config = dict(
    encoder_arch='gmlp',
    model='image autoencoder',
    dataset='scattered letters and digits in many colours',
    train_examples=195000,
    image_size=48,
    crop_scale_min=0.8,
    horizontal_flip=False,
    bottleneck='plain',
    downsampling_factor=4,
    encoder_norm='rmsnorm',
    encoder_mlp_ratio=4,
    encoder_patch_size=[4, 4],
    encoder_conv_stem=False,
    encoder_layers=12,
    encoder_width=384,
    loss='l1',
    latent_channels=32,
    decoder_norm='groupnorm',
    decoder_activation='leaky_relu',
    decoder_weight_standardization=False,
    decoder_widths=[64, 128, 256],
    decoder_blocks_per_level=2,
    decoder_block='plain',
    decoder_attention=False,
    decoder_upsampling='transposed_conv',
    residual_init='zero_last',
    optimizer='ademamix',
    learning_rate=0.000475,
    beta1=0.9,
    beta2=0.98,
    eps=1e-06,
    beta3=0.9995,
    alpha=4,
    max_steps=24100,
    batch_size=128,
    epochs=15.8,
    lr_schedule='cosine',
    final_lr_fraction=0,
    warmup_steps=1200,
    weight_decay=0.2,
)
Rows from block 4 of the encoder, named by matrix and row number. Rows with one number belong to one neuron. Each number is 500 + 40 x the weight over its row's rms, rounded and kept within 0 to 999. All counts start at 0. Numbers have three digits each.
# u: gMLP up (value half) (encoder.blocks.4.mixer.u.weight, 768x384), inputs 0-191
# v: gMLP up (gate half) (encoder.blocks.4.mixer.v.weight, 768x384), inputs 0-191
# out: gMLP down (encoder.blocks.4.mixer.out.weight, 384x768, transposed), outputs 0-191
u.269:506545520495486471473520506513515511486504490481486527506504505483513464490492498487496505467632537483333499508499489507488511518493489521533499518392512504501507494500497495505504492500526504515480517476513514465503492513503526500556478504485490500481481477491486473480505686504503510488511507484491519511530494488504465510504499496492471501469489515511517513523493503527496489505541497493505486503412481505493456485499507485521456510506517483478474493466461515505465505499490496504359502542488572511498505498497514493472503500519481429496497478508490350495505354492510508476
u.270:491468485501507488487492505488494467482489498496466500482503496479520478502456500502510514514406544500640493519524457519504506488510489507498531493573521499494469495495461466483507492462431495519472507479499510486501494516492498513504492504493472521475485469493512506500504323507492497512507502478487505497522476482489476502493502552477477500485483497499509495495490513453492492530520478500494485553566516512494501499489507501504489446488496524516495491505537519503483515506496469499658529471479437506496488502505523496465519510515506535501493491495490718502478626508510505519
u.271:499443490490487502505492532484508491491510501516495490481514505498486491500502514495492505493432519489639499507501512489521499527502514521501519483583487508509493492470493490482497501488443495502501508496507492468500494500504531504509521503490470514506472472492521501503489308484496537488501529504463528484526492478495473472496492501479480471484505501489491499488500496454510494504525507492507473492586496487470497485490554490488471472476507508496499482493553524493478483501495492491653502433466433503492516510504507511491511495511528559525490515494514709496464641504488491518
u.272:493537500504508503497491486489514495511482497470490516516497506481505511486481491504515493520596500507363498507500483514473503460519462489487498509393511495483510500503494489501493503493560502489492490488492506510520494508487490512494482504490513512474522505525491506494498680495482456490496481505551481525474499503503486519496508542536509519507494491500515500499506502517499505511459474498485507514419456526522501506497479513503544541507500489515500513522458479510522510483502504500336513540517541508519485498498488485498509510516491442485495489482491308486545378489523499489
u.273:493596506492506482484506497498502499510496484492489515530509490506500519496492489502508502508603509498353510506509490481477503465501498494507475533391529509498499515532460482513507502504523492502511486492506498505516489484506502514493495498499491513503528490494500496514505760502493485527486490492528503497477485498486512502501492509561525528510497501528505502487492504546494530491490492510471494521447513495499527489516486495502537513531516487509482477508487499489532510494484483486352474567524576510509506513493493495498501498510510471478504472500498289507518285509517504490
u.274:499428472482481481490497527489521513497504490512488508458524514481498475480439519504498503487490573487592487523519469498506507568500518543512505495533533529482491499481474458471493498469466494522499511489498517448503480522509578520514516501484458518456475433479527475483489374494496546492543517492366568496533473466504462479509484494452449472477494492508504499491497516421516493521538514496544457480566436491461502488490539500493424442487512506483489485445544587495468491500478447499628506434455401513483538515496527496456508502537513535523492497498520645487461624499496494547
u.275:507556515522514505484516458506491518507487492463494527505491497495521494495480493517512500514569501512349496500486476517498495468493448483501496519375502486493510526519514516516498479510563502491472500477484503537501507521488480492496460498509500491473525511519462502494520671520502434477508476485529471519496497506512489537504512501513507531506493499511521509529503510531503489501483466506492523513389488529530460510494437504520502529516486494502502511485414471508511525530506508511348514573522579500506490488509504502510499505490464404487510479509472313497535370484510522456
u.276:499541501503512501501497481508502506520485496490500516513499501499516522493496477507523483528591489518398501499511483527464500462512468477481497490414514488487500494501494493507490511520552503494497492507494515519507503509486490496481466497494522500464525523516467501492505698497497457507504474495545484524463500507513510508500517536515514525512488488500521498505510499518480502505456473494501518513403485530530517516496481518512561520507512502501493525519453480517519513487499521512350510557539554494531483489489475482492496513499484440477498489502486318492549379493525514496
u.277:508444509482476505489509498528476526515509486520516512490521475519477511506524477486471511485393501462598477493501497470516500525471473529502495496584510532535525513519495505511513464489428481515522500535515507504472494483557526518492494497509451497552477488501499488504487336573538484506489523503470516481516492486478484508500500439501501520457499537505496513517476510476509523496526508533487505472599550482487469491522491493495478457491494495511511471462548534483490513538498480481609486446506454509489522502523532517502500480505490580475528509475485665522449612514464492497
u.278:498499503485454457504561522533471550497537459531517496442523498502483494486521511503460507446420503478589522492496523510540490594428537536578482534516532539505492502482529526511528493557456479508514518530544509495489524510580569462506493475502466450535469490417509473495520492545523588518530533502409553498538460477481514455541476433380471472480509527510502509528489503478496479515601518500577493467512553499473461504518531446508307460529496510445467472418509546485387488537466521528505445494456492495484543503486550500498473469464487499480529492554523539513456529520482540535
u.279:500569532524511483488555489526475521486486499502504512515467475511507470524501507504480501450545482502390513503506514502510480517461555479549464531441494488500462543530505531531519491511524507520491525484516507514482513484517479466510488479518524476531540529478467490504547706509514530518495498480504491503501509522509581502519490456478521519533502514514491498533492495547484483478531500497506505493371535503523504501518468475538452516527485500479493497490413480494505514518511514518359470595520595493454503487474515500519476495450478401494520478549483333512506362507492542470
u.280:500504491517509499479496488476471489498493493482477494478503482508515494504478503503512528529380535483584494508502453489510498488522465500492492516584520500487490522538464468502527475457449486507474497461495490505483508488499489534464497485509479532471525473507504516522503342545510470532506504498484489474540479474484499521498490517517502518506496491528494497496485513487510496502520484535474495555572550486498482499513476508509495460517478506523510471496520486484491529518486445480609532482511478499468491498510570503495529484491511529489515491486487657513469577501500508505
u.281:499468486500510508503493498487503493491498491507499499498505489500503499500498497506505493509425496506637485499508500506509503506499491489492498466627504497521499502526500497475505496510456500509499495507496506503500507488498500504504503490508501503509503492500509498510502332502500502506505502495501502503505493501501495504492504508511503503507490501499496498492502503473497501500497505509490499500594512505509497504511500509499520456484497501516493499506544505493500509508503492496641505468506457499502497502495494508498493500501507584499512502504500736504483613499497501524
u.282:497550502506513509502493479493499507518484503484497517514488504496509518495487487505517490517592488511347495502500492510475500453519462483485495512401508494491503502509498495507495508498548506485495488498493504521513504498486484503479475498498518505488544516519488507503504674494499450504492480501557479518462504510497508521494511531529510520513491492497509494501510503521491503498461486500489512508406479516532509508504472516508553535511492489515508514529439477499532509489507508501360509557528555507517484493502483495510503509500490425482499491492483295498533377491513500481
u.283:489457488501494478476528505511496482501487489500494519517505483493503474509508497492497485481456507484659503508537498511490500524487516502522500462622516503509485497496478511481516491493455500532488523485520526490493494514523517485521491483495510495522499511487480482481504313513507532523493510494492516508505502495517518482484505484463510502512489504505502500513484505478473486497543497494504492506595526499500490512503510476510475439482532505465480492484543501502464508504485492506669487475503439504503496486494527489474495497504497581486504473522495743495498643514494517536
u.284:530411480486503507497492468586468538550503461506531526482531490513509526482531460518489492482491511475503491485544478521471532516456462508515472479565533546517558518568510518486484468497478498553513470538480545523482492497534512518492447503508480496520455492492496485481489351591533435496520482503475509499492489495479476508463504394530518562418483547540494501524461493456525520524511517569514527458595556494492463522514461509508479423469503470499496489437563547509501539522501475486606498428553414490492515496521549506494479514530469586447527507459496614531491611495490510540
u.285:481550507502497488498493512480536495489478499488485509518496510480504497481475507501513488511622515515393511521502495516483494485530502487487507510400511496488492486475489481503491520498548497495488513480502507489524494511481510499511490507469512513456504482508501506488491699479471497486498490499527493517481489497512481500510504553506502480513486475498526501494513503525499490509482479467500494515408441527502517490489523508497516536512517492488484511516465494506500490461493512503343507541488558506521490506475483481489514510520505431503485491502505329478525367494537500483
u.286:493494473503522520522455496449499466488516526500482507488494525480518506484471505512529502538394510529587479507505497522483519483538486481457561483602496474482492468489481482433477502489470501492485484500476503505502501498468471503508511489497514527451484493544522517511478370458494476502510493502493475518459514491498488506480529621505479487507482492476505481489533522440488471522454486492485512511617501522508533524480504528496578489469491501513518531549573506501510502482517514503592547452487440491529451500505459500490506526513509578517463520478482635480496591472499463556
u.287:519497510491501471473516480528495516531486474469488545501528490500512506474492488511508503478604555460322509505518461508478520481487458511517465532367545528488525538534489492513494452464544495528474487454497524503496486494527519518511448509493479505470496468479493470489515576550521429478504491485514508511532472477484470524498477449539503550448483529539507510544471493520503506519539484535496500502456515503495456510502483496517441490509496488495491471431473532512478525516486471504418504517521521502486514490515614497487493502514466455461503465491487364511498427484514516462
u.288:502524543474428432455598538548494544506520501514524486474525504508493480496517515464496529452468515479575582494511503524519502566460531521560505476499521509485492464466500548524512519559482493513496563502570506504476497528533585442522472501488470452460475516433449451469517584523525560528517540496432591493513460484516520433551504466379493474486525498516537531555476487522463481504599502453583490486456561514451495505498582426519394472525550550389469518404502537541402482507445539549445468531475543465510520485468532464459452493464479468489507475571526478503489455534525548507
u.289:515565556499463449481529515524511543511530477512514512491504483523498468489524500466485512472572511487455526491480511498503499553471507510554503517397505510502506478493515511548503515534529495480503529511541496487491499504505555486512480514508489472495484483471479473483500733518530530513499506494446529501507478490518509487516491468453488492470507511513518520516475498557477494490535510484544493477426506494482480488509534469508443524529526495442475504457471525497450506521479507510347477549495601488502517498496509495475468468488501463485512493547523320512486300519517528444
u.290:508448493467470513524481532529510519537522506555519467479526509502471518495528502489480489493435490486629500479527519452513495532492515510486508477661478546499500481503486476497491526528412491491545484567491503485517488478524503523488542498506482514550484501487535511510481391493506534550473523520458528469466489478486526461483481465513511476485522504498491495463505498493530524468488546502519495474557516440462527494524525512481512490496485501521508493535540541481509488472475479475615480449459468478496520542495474506520517486519550558511504524483533687501462576526469479512
u.291:494559509508504493494498494490510497496474497493498514514497500494501505493485497498508492505668503506354500513501491504479498473505494495500492516413506498496495503498495495509500501496533499502494500487502504499510497500499500503500491500493506502478516498503500508496505737497491486498498492496545492508483500500505502509505495518508506504512495491501508501499501503525503502497490495500495501510418475508514510496500495506503522518512502496503499502510461495500513501488499500501337503553509565505506498499491496493499504501506494442496497494498496320497517346499514502483
v.269:461523526517460489470484509493514493566465486477524536527514505478462539456465475507494487529629498476382507545506499526446508433514470505498481470432527503486512500490495488485480521494547483488518481518503516462543460484493513500462478527476501507496540530543510503489481635497455496484486472540560510515457477502504512510506484523545572503532509479492551532475514465529513569537439495512479493498433444524522519487490523487481557554530543480484519515532463451512531497463466499501380489554532546559533504506493496433519514539568502471492494476474514394482549401478575505506
v.270:450468512470447496539474540437586468521523514481509500485521502446464476497435493490487482539587536483488465546499482508485499483534428526485523494485478513463546476435479457488474509494535474476480516516481502422528496551464529565510556525412447562453462476555562497457447486481438509455502542530505548508530449423496334492478483589513433463466504456490533537488489525465512491502480503463483450480518370522461486470480572543436499533475522476509502527521518501508490469451505475490535488426426493526527505518519477490492551514578522525558453525443545548469517532504556478503
v.271:516443511491468517508504505557503490557544528543557454487566534524424552507558480506512485484438462490676553453487545483509504537504539538486466482610464505518559462480499482533490549510434468477554500559497490477488509460515545490466536499508499495570474545494533492528436445482543532555483499554470517480445508479469540423462455448504510435486548501438499485456519474508519551468484533514539494460556535433460550517492535508452545475491521504490525513524566502471534440516478519496577468440530456521549498514517461521518492452514489577479567547490562609541464559511486469548
v.272:499640567529519476518488510442547438434458466487432502467465478472528481544448529470468493487425515559552505575489520474525462501518567476502505515465485486518393491509427416556565473502495517478490528456516507443499542505484468480522513486483526563483512449472538553512529568500435552566500540444505473520489505504534540460525528603444471496576465477510511444463482530552476487432546458419497457595464485547497532422513570566497509523534497502526454446536500539470432514501485486464481525528465592495479508516449492508465515466494560462526491497502505503498476456559522550461
v.273:501451515481442499507501537523510516496545516526519470461532514505487493491531530480476529476409507495632515466452532475539502563479523526512538492551470504510506475449546535522500512542457488479500518538508471494483509526514575489510521513489451474509432486468507488495476363506525539463514539512406564475538504490492456454520494471418455445486532490485502532505515512478516484496550533480536482462546516490449491479476565462474442502496496516449509502435533551502444478523482512525592501436440460492506515512521493515505492464494508524538503545510547670517458582519479478498
v.274:441491584445487464505553491496556529493464560554527504519517466561463495518493498479487518506409450546517587485465564419496506541540566539487465582558536553488459467462461508543489601565468459468557521599548468452496480492547578477473556426528491507488514547494520518522470455446515546479465506490437551428460456483483547454535441543507444448558554403423554510469483468505537525493454510423540536443494531464517549488510532474513549563486446555470521560544443502431518453518502501524508454499473490601513477500507442471520501433481541497491530534527547561530443524515519479472
v.275:473540552495518490480492493484470490489469426527472535498495512474492535479466460514522523505553538466392491491510489467450477465515502504488469540430547495503490491541447456521552520445535473522519506510541520524536499476522502573421441483517488582505525483519521526527453612570497490543448521489572486494488468472496531483478469534565538537525517471538484503463519480537478530476452533546477468563440526493521501503535486474484567496569463486548494483504426501461535538478466463440430491544573575489493495514506498463492544472483502454455520447442488389492524411488534489497
v.276:517456484468496500514486496581446530535514470550551480485556498538482543489540470523473489480429510474575497476516533492511511536450513497507489497596517560540559497532492496524496513516424473528547458578512525529480499466576538540471484486523483494524477495449528469532472395566558510549504515504431552464483466474469500461496482411530508510459506529512481509498500503482501523472527561546530524456570577476454497512541496491469464414496494494510493491442560564473500525512498460472596428443531446481488552536512496536519500465499527574434548524474520624538432579506464497527
v.277:514563499490490495497549456488480515515465449530484543533494494552537530523484476507532475524523470541388504483490472521503471417527484460507475542416537496491526501564477486514518495494539461495526450514502525555462519482481484508444490441529517523487571487476497481543487620536510501512480465494543461491477523525498506490465499508551477511500484506537501474543492499547478493466438511543478524497388511483526560517531450495501575493510469506515545484514466461421515484503490466520392479585564568527490466502513501512501507488452477409450504475491486370521530398481512499444
v.278:498470513501516491496538530442486392464499489522455493522508464454532471537514488471508517516482537506531450569552505500508494490488531557514509492572466467526494546492492520466514526469491474522470512463569490501462507477533513519557477487496537552523518540518475487426465346461469504473457515469601516505501499464516459476548546537472581514499477442540534544526519448477505478518534435461410411560583481503488457460444556410519531462532512515486508464469553451486492470505503484514596513507526488568513511449514516488492539509528540570535462490488500613456528609564514504478
v.279:530486456482443495499461555596485535510507476559503518478518530506461570471520476519500411482523512478550524480603552500526533527489523470489502483547551568513547448532493452491458545471428479532521492529512526513475516492506535578479473493506481507422494485471521493514459535488519544533518523522445494465489425472481468470455457450581504467410496523517464474511479506465530478518436535543565520479538558491469549517537543510521508418481505462550493489488550584475540481436473414449488476458479461455527507533485486521487515435506533531408551523459522494521432540461498465552
v.280:490444432461488530495500524507508489565519524489506518486580512494441553475495499543516462532492462439516517481621501483448508461545484517480506463579540476495521491543474462413429531465499416526514447559479504484524444476486487547437530529429494528479478571486517483497476445478508543487515493525525509498499469469513500472452480535586483479446510458458563540470568460454518506567450561503485509521548537508493505518441478497479560439484523482524532547493596490494550497439441458483543507465532430498559509531491504451515538538570551541494504466484526545487515580493555454552
v.281:475540516494492528512487490493533546512462492500505480504474508475492505487491507494500463486622499534388511508499508519498481491496490489508529504407494508502482487488531523510498531532526520477489545533494505505527499534477495463513487497480536482470506520497467490458494696489480490482486493498536509528470501519517485508514525525495492481505493481497520493502521502503483461509496501477517510475385451541527497518488517488495490573492510504453483529492430473510513481475514523506345495555469544503528501488468472487496471511508496426504475505554487345482513354480504491488
v.282:520445474507486499511477495515442514514511461578518468473546487528505555485508476525516489493465518501540511495567479443472529491495535506485449582579524586502512510522484426513494501447396427536532468565488511514491493472526519560429490513504483525507498456476551518518473442516545512547506472474484513440486459431450544463482441463576508507481484491513483511474524524467560504485490569522485516496549590449479547528557509493486477444513484507529508461513536552439540480495466396430565466458508461465471532545531506502520506479536568556450584487457546590554419555499488484509
v.283:509584518507524507504446473434497473495451477454463517523459493490512488501413509513545496534538534532371460525486423517479478442553462502470507520404515456503469558544458471528535496447522513468467504450480493492507478467469472555471492491485484539463549449566529538529498598511446405520467465476565473486490469471477472555500520546573494528553481461531503501494495518514513504496449467554432484570438439516565508477508438528483559547520445517566494498551439465489536550496497458454421543559541566525502496500491503514500552522503519465501492459477450378485520440478534523456
v.284:481527517505492509496517483489506497488513520479503473515471498477497504506491506485502511514613493508403523502490471508486469472529489514484511487443474460494497497481513518500491514526542499495486547486486473508488482527472503471505505508473523487492498528510476539482509706468462482488479511509544480542498535513544494522519508533463509484533505472493504530492519481512478476523499475485500505520423485508520484484499515491483531512500511503479508502502484484540511471489538519519368528549511550520514483459499498498509505526476491432523492504491503382462527344502527497490
v.285:513511536496470517565482520546459523532518482576540446473502502566466549490560488495501511499522489516424497486474558417466510575461567500473465584458462543537512484497523499536480512525512496456569471584489477505495522458533511463461560490531493460573470525475552480558505611517553517509493502494450528424492511501445535465521462415492474493486530504501458476486503509550531535464514589557525502416426519428489539505543534499485472514503476492497516506512437519423531472518495503447404448519505531495460526532562491532560473481467508472505576539469536401563459417534440490472
v.286:527470476456488507527473504517472533567585535521537411451544529553491548477554515520473529483429447449643525476467534449519550596478520559485489463554482525491573481526565494517503508539427482481567452543489466521489513515506525495457571495527489460586405538467537473521460457518558510523535498489406526455532525485480524484486448376463467502492508527487491477486486475502510562471496527550561518423580539430461501525501485506455566457476511510499529532479574554481543469549524493452551489458495457503493509533561473509535495468491506610503523511454524594530491531523494493530
v.287:455548544505507467472484487451504465483444505475461487538502486450510519486459510489505530519610500517373501535491446483476496442548472486483483554394487484489478527507468453505497505453575496448454507473481451477531489500477484532501490535494499547459552494522532498503496597483439459475473505510609485528508472502489487522538471559557546508552504444496527519474492471569522499524478445513426488552418421507539526452493480505486537567541469527527508474523451477489512505462506470480396540553525551514533506507494489458501522508488535445496455464506480362474524412524542499469
v.288:512440482464501536548466489547477537522532521537549463480517502525472546497541499504504477505393447519623492484504542474506513523501497490476537490621466536530540483495523505493482544541421488461530479585469501536499508494517493518469524496524509495543465535510511513511473373501532468522496500514461507476422517499485509478491513448525498483475519502478482497467534506473509508480462548526524529433582575469496523524497484523458551464472495484515509526514568535489529482503516509480599489440515457479523497519513434517533490489499533590498520544473531649523460601502476479532
v.289:495507522478468488525524522518523507528491486526527506529521502519475510496532483492466469477612484505428510479501554502484504520478534517534486499429486526508521484470508514507478522522533508503543491545523513491517490524506549477501502510486520479519482518483493465484484679491511522501498507511501525508473504498518506472506493466497496481504498491492492519488510487530498526493497551496525495450424455489513512497512530491489497530501529476450479513502469519497521482478500514496362444535502537512524530520494466489497484505522510478477518510511525363493538406513508504488
v.290:482516550495444481497551511554528546525493507526538503512502522519472488501543519487473479471559480490477555494497549490524506572465577527530486495443483515480505489460539541563489538552532504484518541557522485470480502529519590427499508513495500452540463535508471457467508630488521566493482512509483536501460498516544563462547493446453499466487534496500513549557515471537491484500528551479529511440427498492498499476488545456466447530523527504397514524477443491508501473509481532518389465549482546536496512472497475484521481491476473468513556510550513379508494399524517494482
v.291:500423490485480495508505520504532511493520502519512487483513507502486483495519512493479500477442507494665505488499520499537506555486521524516517476592490508504507485468515516480495506514460499505506516508508498473491498517504536490520519508496485486521467490486519482478492292490505555482511524503448534492532500490507474481497493468459473468479504505489494505500496498456509489510538520477526487474582488489475490495487540474490445474469522508459498494468545533507466480502495508510652491434466421507493523496503503508488494502507506556522499521511520687494477654506486487521
out.269:497512422526570545500455463439515470489442483454462555514478499454549511500420459546537466543510519511416438526516475560464515458566433466470495531472521505477530532541469439384491457454538502496473435484480521504527501500402453544497482534499525525490546471542521524526495509542439466466493410481533447568470500530514492540422531564589494529495436509504509434464534529449513519524416470529468541534490453536530508534489438578514562533469471425603511494541455468496536542457535474489473538509526488505508447529532481499514547558577498495476499491474482462477542485435518456477
out.270:485543618505452437503541546495480443524471473504495521540539414496501517488495486413516521495513532487483503518437494445469501473504558518501467562498492484512492548514473480620537509487504485501483539473550445495486521498539539529523479464517516533499570521474487523504502500514481502496468516510511527493490498503511521474625440506540513530532497471536502577487487508659461530444521517515468427534475521475511530388580553476495523571624484526486482455489495512454555512465403479457494471584584578509507567468486549477517507480452512460529508438491511493541497485588483554391
out.271:484502570460487446526536550574480536516490507572518528520547473505464504512566479414490499490501448445505502479495524523514472532559509437533464518523525503581480475519434448615543565521476472437530464559545550469495565481615568561485500392497487518506481490455504514527471497551516494634453518520456541437469431448512493469434482520474490464518451453481504512388539527605490518433488584474530473516499536479515557473529511528502515469541520534508460485525503539414488501449460502491518436512527527513500508540441456531494514505527519489468562518488529516505441497523487514496
out.272:485502515600566521506507448479509521391481558473512495498360491486544484529490545543482518489499466539502489543479532555510443504467549467525500496496474383454503516495543569500511487521509558522484605452475437503504531507465450434537539486527552420509502521515472536461596500464448502480528487446502472566505601591562527525531526514464490487505491539453494457544502515440504485473519455438497523486496495557523494476479496494562504523473516486478514536514488476557498497511587569572497520502493499509483444472425453504494428499438464494556494538558472501458508498521517527450
out.273:490510397514533554511442470438526499484466522446479519495479558439538505462441505558526486552511521512428441525505486584471496462565442488462522502451517488456514505485510461363460484480567512463466446499456518502537495510396453515491499546487531522482510482555522524518489541494445471442510435511530470582489510507521471549454523557550504492508461480476526457469565515386521502558430467513482555517487435555517493538423468559481547528460469465560512517534479474532530502459525516503444545485497479502523455511526475502516530563577496510512488505479494435427574469438529445516
out.274:457515532490554489485476523446468479463482508521518457496467432551537514511486540477552546513500510498494495492480455418498514504484560478467474656487471496506489559560507435604566495466501453500467493472471413517486547472551519544488547458551465523516533448473534523578525491466545490467498537459504489425526462443412525484583424473539492549534495445516414501466484523562506471481550517537471478537507512461505540430584510492488495526541405527514524455515459516401543519544465431443502518529497488479459520486515517530551522455414530465518508535487520513547455506558443490404
out.275:529502554563587448490590437532507495450475455472474582535386369481546479548483461496450472463502446531504478529534537574518425490470516448567485484502540465536502540529477572513550472531501552571507598477583580495475541497509477455539448429509577449494542528491445515455560498589460506543502465456497462577483587595590520512454542511491492518497436568527517474558432521489484495450507475461483483500495504551539490508533473495603501469479539452506484502503485489510470548490573541555501475516539517533476470487416483520473446511477472492485493472524447501515506498490529576462
out.276:461528595513493440554529476528495564512510528517533529520487498543492513500558487439480505526496478556507544495406577524508429519473553511538465537503503470509517520466530520640520527579499552468513508505478503472477585517541572454506527442525497439511525506471530498472501497473504502518495450515450567503492492502521490487582456502457471445531452483475496514473535575566512544419481535458573510488499516497528517430513539498513510499580530544438485507507501512484524455493453575508505486525531540537506536519420443554499443478504476494515549547538527504490498493513463575468
out.277:521524442533573517484470470449484447506446446469453568511495454439531506491398425530525486547508517492444439538508454538477512449598436476465498543496559498487498536541449441422510469426504484510491439479510532484515480481415435545473454532505529548486562488523526540537495501561444485517461415492532430545456503508506493533407527559576505551488437517522510444452499514500489519506423467536458506554502492522530501508522437576504554529522471446617512470534472478454531547461520451461496532526557532540498458517540517508496560566561509493466499462453467486500513491438524492448
out.278:498518443510568520487475475437547476468441504437456542519449511424553486512394484520500464528513524522426440532527480572503471462576435464478518517470542491477507515506476466389514478472541514493474491493497515495527502517390449515524473523469541525466542467541504524513497514528396476467499443493534456593473515535562481555429567580571493505506448504501542451483527522454489488536411458490462519525479444572532493520459452562528559538463484449590478497534456479516508530417548496523463528514515500514510447521492478482488539557560513475499480479482472468419545484448545483464
out.279:520478544485499527528537462577515577481537526540567477483441523566494503549609499495466470481492461553537520427480575547534460555427520482507524467502469501557511465472570578584493528588499553487518533557500559518476612533546532434519511402524545421510438522480484486477536502498549503514523504498453525495494517557535521497502535463420465463495504536484476453535509527479502494458489537459573589451494511515515499555506498494536486463433531503449481554497490521520483497529549574554505470477478483483505496503452434537502409447449469490496531575546510513539491505511461539534
out.280:518542546512519461470559468547461498534477385514504560527514382538508513527510402497508473487503492501486514490508498497486489476456502485507470550504539525544503537566460484567550496467488483530525466523547566516484543484558522521475427390546507499510605509472493512564508502583529490569460440481499467502460470505459529494484478492528513597504454530571465511487438512622487556462477519531509492521492531487524518500654469506518520486582485468537492457505471499414533571525477464447508458577598571521486512506496517532524497482468501483390531465481491496621486490497486581471
out.281:465491512467406457502476599475512520506514557518497429492572586478443497450492601471512540476501548469523535486520456461528499531548524511480506485504502514487476474460502461521475536501501438486487497509501429471510452504536555551499540584425442539467427466484513462494454499436530505461536608544489584425536420410478471466595486500486476405503560419466526576501551468516485423539574522474502469500506490481448504464408586443440448490528477572453460516436528538506484423465425482494497469480436475459512545510481524461491548490499530499575485493512562506419483507538523466505
out.282:501495492547573538524509433494507529399513552493533472486340482522580485539531543504500491488497484583508455488462535511512455520454534484496512518497441438502498499496558544509498498542507539513481599480470476519477593504466441437545528426552587447504483512502482522474583499454492504466556496436490463555523591594543521534522527500457478499518473534475474414537494539417503458456523492451510556482494498520530501509478473505585489510418495521482516534506482492521495522528576548559499529497484483492490469465460476531501417490421464490583493549559465502486504501514455491502
out.283:455539531449458463519472571479490522486530545545529429480527555519474511453527581456532559499486528480532540477468484413514522554510561522479492565502485503489474487468510465592504531515490439455477504506486422490494507498557563527504564523502438513495451465464532487513472492422570509487511591520468563405559444412422463454604429481467474460541538416481466528482516506551495458496580538494515467499532539457471541441487565471455471506559440576436491489474524562459512460507421481477508497507448493468508541498508525513514515472442535486568509539516551534470419507565449473467
out.284:505495371521564567508429474467483462504483448491479541484500496480540525480459436557556484567500533502478443502506470517451561477562457481441487535495523507473520516545474409426479473448507470507497357494446531507501481468423440571451489526527498534495527484514538521574490498522490491476504420480521433510497480509450501528419496530564497552485453505509476423447527526437515522544434496557468547528506492497506513543511437606493535501483467430592548488540493496462543553507513457439502548489522480489500463521598510518515560557563501506468508502454490496523499502420487434504
out.285:478504596496485537512511478497515574459500589494537462512460552514494489552543541478433505493489461545515508515484564540533407520453571486526528497501459458523498464435560576623531539574506564441494582510491469493506584523508532420521545475486523428506464508507487519473527498475481512467505536515478563502500539529576490522570528481462489424501533499441510512514573534506498486441506526445530542466495504528514494470468551464509495503490535525432469543497499494560483433483530595567498513504488514495537514499406408524492434432452493493534503548536488506455503498536498524447
out.286:495491456555564542520488437468519499421497585474522484492326506504570484527508552527507504509503494561503482504469529529505465507464530484485512480494449433466502511481604545481474489511511568516475583464435454519490554518457435414548525465529589448499493512521495530471590501438482504446546502450505470553513617584557532549537544510462495482513491525473488446560527519406509465493511461457496577484489483530524489519454478503542490531427493519483519547513477478539500496520587563579495528490479480490493459449466476507515430496446470485574487535568476499468512502504489513492
out.287:495509396525573557523438456459490479500481477467480542498478509474549529483453454555546477567505523519419436510496484547452530455572431475443496548473516503478523526527472436405476472470533492493489394503451528513505496487411444542475491525526524530490541475540529525543492503521469464471502395477528438542475499509481492539414509557567493533496429499498491420449538548440531534519408478540480558528510472519533515527494429591507559522479466438603537497550462481486548538493529479470491548493529487503506452531550484530528547562585501508471513505460483464501531487422491450498
out.288:494543545517528418496557489572444491515506397534510543525494403552512532504536439461531481495512502512496539483476512469481518505464541502513440573505543511530512545553442472603545502506487468542531489497533542502449545480587554520493465401555496497515584504419508496518516490532563488558489453468473500490483455482455516459539438490486486553549430499560454503492441536592493533473511528513525467525496560467532552480630481496551512463582488511499495464491477527409542537533443475462522448565568551531460534499494532537509480506457476469439564488505519506579463481519444563484
out.289:494521502472555520504483489459541487480473511433453534545477517430505487489439480498476458510505494537412479541520487572508484452598435486493535521468515499523464508485459493403520492504514543468485499488502518495506478490408487482518477534467546537482522464548491488485486509518393474470476470513538454581454497499547458531400553547565485498506474510473569456447522521489488500503417466489465473510496466566541507492440480541557568530454524465549486480551448475533461503396545504496463548511521528553504445529480463509455549558590543498460465477456447457414547458423522443472
out.290:439514500471467452465464569437479494487508489508497444472539536488468490450474571484538552482499533474488515528525433401509544521561500514479502562492500513465443492515436416489501534455497378485477468490487438501509414476509519549473525531483412573491491434474508470571466500441530490489505554476506499421541398419372466477514441511511498513517536421487498518437491476560496438560557497521484431526506514479463542452474523475477475519532457535503502447483506520448493479502450415427499527505445492489492519498535527484495577506495553503516475491482510501457460501519504424480
out.291:463496458528527528517461494441521513405507604472503455488393582458530480484487592520504536508501504522499486520492502502512483515511529500495529484493461435446488479452546535441466513519515533471470572456449412495515480512444449453539574560474533483499457495541498507444537500383458504434540545484510498546520568537539498533531524525461489446512524484429512465524550498397510451546533450424490517478496484542502493483380509487513491542439502537446514550512498484566491458494556558562492536472447468490500449473479483485492481530479465495600467541551490500386508499507512427500